{"encoder_arch": "vit", "model": "contrastive image-text model", "dataset": "rendered rooms with furniture", "train_examples": 72500, "image_size": 48, "grayscale": true, "crop_scale_min": 0.8, "horizontal_flip": false, "cutout": 0.4, "tokenizer": "word", "vocab_size": 42, "loss": "softmax", "embed_dim": 128, "encoder_norm": "layernorm", "encoder_norm_position": "pre", "encoder_activation": "gelu", "encoder_mlp_ratio": 4, "encoder_head_dim": 16, "encoder_fused_qkv": false, "encoder_bias": "none", "encoder_qk_norm": false, "encoder_layer_scale_init": 0.1, "encoder_parallel_block": false, "encoder_inner_norm": false, "encoder_drop_path": 0.1, "encoder_patch_size": [6, 6], "encoder_layers": 6, "encoder_width": 128, "encoder_positions": "learned", "encoder_pooling": "class_token", "text_encoder_causal": false, "text_encoder_width": 128, "text_encoder_layers": 6, "text_encoder_norm": "rmsnorm", "text_encoder_norm_position": "pre", "text_encoder_activation": "quick_gelu", "text_encoder_mlp_ratio": 2, "text_encoder_head_dim": 64, "text_encoder_fused_qkv": true, "text_encoder_bias": "none", "text_encoder_qk_norm": false, "text_encoder_parallel_block": false, "text_encoder_inner_norm": false, "text_encoder_drop_path": 0.05, "text_encoder_positions": "rope", "init": "orthogonal", "residual_init": "zero_last", "optimizer": "muon", "muon_scale": "match_rms_adamw", "learning_rate": 0.0026, "momentum": 0.9, "nesterov": false, "orthogonalizer": "newton_schulz_5", "adamw_lr_other_params": 0.0027, "max_grad_norm": 0.5, "max_steps": 10700, "batch_size": 256, "epochs": 37.8, "lr_schedule": "poly", "final_lr_fraction": 0.1, "warmup_steps": 1070, "weight_decay": 0.2, "adamw_weight_decay_other_params": 0.05}
Rows from block 3 of the text encoder of a small contrastive image-text model, named by matrix and row number. Rows with one number belong to one neuron. Each number is 500 + 25 x the weight over its row's rms, rounded and kept within 0 to 999. All counts start at 0. Numbers have three digits each. After the name is the row's rms in percent of the matrix's.
Before each neuron's rows are labels from the 100 texts, of 14848, where the neuron reaches its highest value: "fires on" is the input token at the peak. Only what is clearly more common there than usual is listed. The data: rendered rooms with furniture. In brackets: how many of the 100, against the usual share in percent.
# fc1: MLP up (text_encoder.blocks.3.mlp.fc1.weight, 256x128), inputs 0-127
# fc2: MLP down (text_encoder.blocks.3.mlp.fc2.weight, 128x256, transposed), outputs 0-127

fires on: "white" (99 vs 1.5)
fc1.96 088:476527478522489502477543446451491471500495523522520489468508524519492468484517519520511469503553469464450437495482517482525529485490473479516472507527509482477483493482531519506530498477498463502513456488473483488516510500486491529533462475473498529490499503447475483528480467517509480522511544484506492484541497445513541507529531477515504505467523500480509525470514487530481556462504
fc2.96 084:476472459520495562518477537552450515521535437488471506479502495557488482538509501514441478475507497517547496506499547544479552514489513469480459500499485516530499510512468485522482489495517536487518488495513499498504521514566484501533512524539548493516503472524527489493478500476489539518491494513487510495526501529504493505494479505476483479490485483505482502545549516489488497526464

fires on: "umbrella" (80 vs 1); "trophy" (20 vs 1)
fc1.212 109:534488521473528517511468497515504476516461519493507531529493557505471475489502479491507493518526511508538485496532486478494502511512501473517498446473514504548504498520479476530514516496515487521482486522464524571532462461482522468521489527490504518498487487470511497503531489503503511485509473495427514482514473524501568524512532518505530530553552451473515532513526489545516519483471
fc2.212 107:510468514507474520505513547527499515520507512512491499459460514462475482506498508505512500481521483506523448536502515518493535453477547543503508513435494512485543522477525528481507472491447482499494502505435486521456522481504485474542492518471448532515513541509460476533524491513531507528506505509515515531501514517486545491478478503522509529476507495476555471496540468489467492491515

fires on: "white" (100 vs 1.5)
fc1.11 136:491503551498485503546522510541470509497501496487509492472487544509514490533525522469501506492469512518437523465531497502527491498541532525478515519513468457494523482516513507511549465495513504502519518529509480481507499497485457489475509457513499518480498468499436497499485436472470481495508514475561519485520496474465515483461510515512471548495545439462488488527516518477512500491532
fc2.11 135:507478556494462533487512477503484499511479489484527515464481491513513493498514533518503499535502526474458480511491517558497499504506524476535499520526506479492505482510529516491536514451496535535486480532508519496465487527488485506519470421479463487478508521507486506535516489493528496522463544530534507544476534481513583496457491541486500470484490489506480525475514519465473492543488

fires on: "black" (100 vs 1.5)
fc1.95 120:487485521508473505492533518530431528513488503489484499498502543542479469476534497524477497472521505502494459480515483491470523474557454510487505558482528483491497563461477516482500515464495513548519498529521515491472496510490487547520507497553534536485522515504509485547470472524543493498540501510500529480459502490530505508532498490518540508506498492510463527504545526476482511525488
fc2.95 127:488479487486464511530495513483472485464489510472532513485486544457538454473553520506508487465530505478510556460566515474445485490505504525527550532481514503514496497524507471508525483526503502503500491499522501478495484447485518508549508454512510473497542526534505482506494506542530485484523530510476518470513471475479500538531523506509477485454478485521473543505514522516514480510479

fires on: "black" (98 vs 1.5)
fc1.47 115:485533503480481511495547521533513500532511461495532481542470541522492485570473517496524515480525514480485531475546506494509494534481497509546506473519441455512514505469509525529501510561490490521492494500508485495517512496485494517475489500535502481498527476539508469508485500486525508508450510516526531512519499440472528467454492530503479529492497525504455463496510536499497536469452
fc2.47 102:487495509527447476527516529516486469504528535518516480522523485469521464475470485523528501488487536473507455537465485564483527462521501507493498463483509510489492472490478456478535454496492506492502479479492499512484517515461476488477508485500515512480537481459467526474514481524481545503476509478454515483467487510528504487535446500524509466540448536476478511540525479502473504509535

fires on: "black" (99 vs 1.5)
fc1.71 112:505524564471501521443474476500458476512490462513469477519472526489474469495503501479461467478539524508529477485510485484454471492507481530473542541514491543513517551506512512547484498501539510539486490533543495521486475446473488530476508530492492518470511498474509522456479502526476478534513521522519531456525521511509514515517451492527463505479521492482523488490487503477496514521504
fc2.71 137:526475481499507491483494504521428449500516504475498468517507476509496490504482537514520489529498497511459519456518487531464510478468471450532491491511506484473499475493486530507487521521528515534498472548508479500487495487550485473496477449505516482538494505482499504475550480469510530450477517527493525503506505447520524527486551481502529488448495483493522496531530463504481567494524

fires on: "<end>" (100 vs 5.9)
fc1.31 124:499502476480533515471489502518508497468500482539506504447505467490515488443493509490520465515500471449510482523495496502490490471523535469478495469506515521512488550487499544512507470500543552506539502537514514543518525484506486532458503535533519493519493484503553512547481516477515447512517495495497480533521535477475522508476514465521491559538474455502497456473485486518506533514520
fc2.31 106:508527487491565479494457487520548525501524521487523515486511493470569470477457517478503525498459496496472515500465511519509538519506533480454462461502510437483496503492546541534469502519475503486541497514506530498502509496507484554489494511485511521500503497533529492475460517498470471514536521538501545479514481503501506506470513475519476499531478473492490476472504485505480475550541

fires on: "<end>" (100 vs 5.9)
fc1.200 070:537541509480539530506517517516481499522500514492493506461510477523498471485499448500495502493520527499496455500466510536501467500443498502472452506440470488507508509545504561523507482515542522495512482551535495509508445480482516519512499459521477561520515475455536484456488459515487508488518509461465494505500483484520511471495517503511480524510477459516478499474473483478511523530526
fc2.200 062:485514485506508461506532481488463496536507509480490490485494516503502481510487500530495475462501535527475523507481483510490468483503509537486483500449511471493520493446503568478487458488501510516483506530469496474565482483523516494525475446496498522511504444508560497475516492465481501508521549509457513482470480494537502499511514495552491509561516443459495486509485464455488499499493

fires on: "<end>" (100 vs 5.9)
fc1.40 078:554511518535511492494529519525483504529499506509475496487482549561521483471514484494508493477495487498475478536504470488491494442466535491496482493456455508500561550519454531493486495514536524493538526505506518531494458521490490526513496489513577522514482481483462467500528477504467533509512515448509486467522497506481480503490477516490465502516484477486500470482480539487516550500481
fc2.40 071:524529511487567482545533537477487498540460483497493487520523517481505511444522500537520533472567517479458489508490480468490461475499544512518537526486475488518537525513495521494469513525469498485530499495516503562549504482457476523526467498479515453491504479480484505512472505546454492510520494491550515494509456494498507506491469493524494498533498467518486491521477493500508513502510

fires on: "<end>" (98 vs 5.9)
fc1.248 115:468499575491516503498486526508489495523462542534493521473495482458536492481508503537513498505506518479517513544488510575508465494517456458497516506495489485480471518506505522487498537454451519482460513482515499518509501505467499524487536498488530533507501459507478524484536497505465500504563515481492545465511468528498487542466484492499500524474561522494499494527507487517500448510493
fc2.248 097:527497472475442565527489484511498463468495497531516493500514486499502520474521490483488505512466502446466492447505483508513487481491479516484458500485466491485490501497466523536437465528506524480503514469493503494510524519505504549513506508478502490523515502498475485486505502494462542465515470473424526521495460504534502508540504515480514498471481464494535498549476517493482504547441

fires on: "<end>" (100 vs 5.9)
fc1.130 073:524524479529525511508538518513475510513516492512503447476536505559494490469505496509514505502498483500469470533475488498502462466457543504529492494476469496487535554555486564487499474534534519460504526525497526541463485514480500549517513473504518491485484462473527508502507487510510514505543523455501468504526496506496535515484481470504477522522496437477496501486475509499495558495528
fc2.130 076:511523487523546517526545549466487519534455484523480507507533530515481496444502528543477512467548499475443495538492495499490465482499509490515520527509484494528530546491521523500475489529508483500501519498510516539550464490463483501529478498486498474483523479506517520511454492519457474506545494479545514486505458516511513514467483483508503535556497454478485476520512500511526506524526

fires on: "umbrella" (62 vs 1); "black" (33 vs 1.5)
fc1.56 150:491518491509481534504540510491510523503495509489498503518486541515489547515509496493530518509513476502492500495491496519556471518477524426500515474534521499564560518516483520493482512498517474490505509496515500495524528492489471499536484486504523536518468493466470490483501494445454513457478504487532495484497463557516501496562512532493496513574480476492527505480491542522446476523507
fc2.56 143:493496530465511524511489523488524515527527474488519511484470510509515475470466509458520481466541468505483484506495529518504502471501509493465489419508510530516497457504524532523512533510513517436487498458514492491542469523493486500513520472512494499474464494499501444482523485491528511526507488446493519495488472551475458508575509509516521500526519502503463507539537490512504447516499

fires on: "white" (99 vs 1.5)
fc1.1 031:475508472527493524508484520511484533508492495495513520492537476461524464516523525435456503502458507503490478450508491556527506444501471506484484516516545500532523502519479510484501479516502466443504511512503487507489532485477537552502537513529473505531500498543510523512501507508486517467467544547511483471526535505503516464449476503502492487455567495480475512503496468493501500482501
fc2.1 026:516506492511535507485486458498519473470531495541499499489489527528542528451535479472544488511499495479501477532501534481500493525513544478505479491495478505493470508474539488511504537507508488475491505500526511525524509491522458525516491487469517522458512499479446459479493511468500502485564474458551508516506510455532503482505504537483502549470488488543522457452512523478499530558511

fires on: "white" (56 vs 1.5); "pink" (44 vs 1.4)
fc1.237 139:447520493515509459517490512524535533484514475542528511486522522477487514513492539506478515515543512494489486526484552496507487490542506480532554465480505474508498541514492491519497501553505503507532533506537501515543471454469508503499499452481493476469504459538514551460511508537502502533485518515550517500486512488458509486484509489507489466487530516548470492532490531457479531519523
fc2.237 126:531543507449529464505502513440503506502514506526510575506503486492529482532511516522484514517541490478487498506510508560514476512494481523554517516487471501501500532488461526503530490504486490505470499533511501461521519490483455479544475470456486514520565459532522511489521493488504518510502574488496465510529522518531524488479506502522496475534504543529506519493512522476499528515494

fires on: "black" (92 vs 1.5)
fc1.107 087:504490466492530438499504442488524461473481511451521475517486486532502522494533499491473494532485485475442482513485484481491467471481491484473522481536531489481525512467462534555535491483512490472509460520495486510508490499521509501523511557496487517468490456526478544512508475466497473499510479447480542521481514507496500517495480464506505545528496470510528495532454491494511532500464
fc2.107 095:480485506512499521490527540473531492571490518509472481483541491511518497500511464491489507532505523468475502542522493545494563536473520469453468496534490505505503502512442497503477518483506510502487539504495503495508483544484519493445509479444474495477491511466443507493520503514493534511506487524505484480477542487456477532502485466488466470486526504492550496476532512524546478493472

fires on: "black" (79 vs 1.5); "ladder" (21 vs 1)
fc1.109 050:527494513530500488542523485504514474491500526486515534465525521519451516521506489494519506515521518483486465453504453553513472460538493491527518464508511506468504486532502516462507514464539483472520500526537470458526518520512501557477532485525526498467548505525497523467489516457481545512499509497511489491477549533467478526527506530496501487504505515545534499541503490531551501509510
fc2.109 054:431501503491507510518491507462507535568518520520494497531477543491484494488495467489480488488525528497522545495515474503557548527547505499496460501491495498519510497517466519536453485459473512546495546471507481518542513480475494490482485472479444561500553478482480487502493490502476493471519464507488488509488515507461443494477508516530502484481506516491514476485522511493494460506512

fires on: "white" (84 vs 1.5); "pink" (14 vs 1.4)
fc1.123 139:447492467481491487512492524511462531535508513507504506527491483482486451493533510501520516494532529517497475492506519453496508485493454495485531485518434509482462503500537503483515494542507504496504525510490491528491475460506499470551489506481534487490481459509525483540533511524524485432491533457502521485507569479454521533535486454458518507536492507477481465487530500496508506522510
fc2.123 124:491500528527548498464470509488480506535527470495493483485468590504507476504494492507552506506500511499472453520500512513498536525568503479525535506498517527490487505531536496458447569507509494500518482500463465503505505476515523456483500500506536508527523487495488531489495502534511476464477540511523496498526506492513485500490445495518546486510514494479489473528460503494530528469473

fires on: "<end>" (100 vs 5.9)
fc1.201 046:525538517469525515512528491478532496516521544528494495437500492489478495487487512497535567511480502506518510509515488484564468508533563476479454464495500462522519448528521520513502479493562505499534519535529498502542474498469506470519492491465461504500500491472501523460492493504524517535455482497484467542501466499500487485524494503487495509533533485458512483508488498471531505491476
fc2.201 037:515503509495506507514437534498475498520472480496511498461523482506478498506537497563468503506489553530513504472482496501431511529466496521505574477477514478501489530483484488483493488492450507491468548452509534481483527495519499522493507465514515482519508498494558452478500512473508507467513503487510456485483453458528514537468473471534490523481488503494453499494477501488475490490514

fires on: "and" (100 vs 6.6)
fc1.111 092:478502523474469555430502539521511512548476481531534499457517498474514508471504493510507500451456487535441468498544513482510465518496497502475521459513500537486489501511495542494532506485485484529512489473469449539529511498490502516468537467515483498491526501541523468499503493525521488499500452474473490524526497503533511483459483521444497490531475509491532502511479510493501540494516
fc2.111 106:490502497449485475503534510455488514543477474479505469530536526511481521495532446511524477508464467495490440513516498473482519545511483505478541501478526521529495471478514544454525515473517497505487476482496453537520517473504491507474505515528472462486541511500494484509536488518508506515498472478515513503523468527499527437475485557449484497505505512494536529513506500524535506534533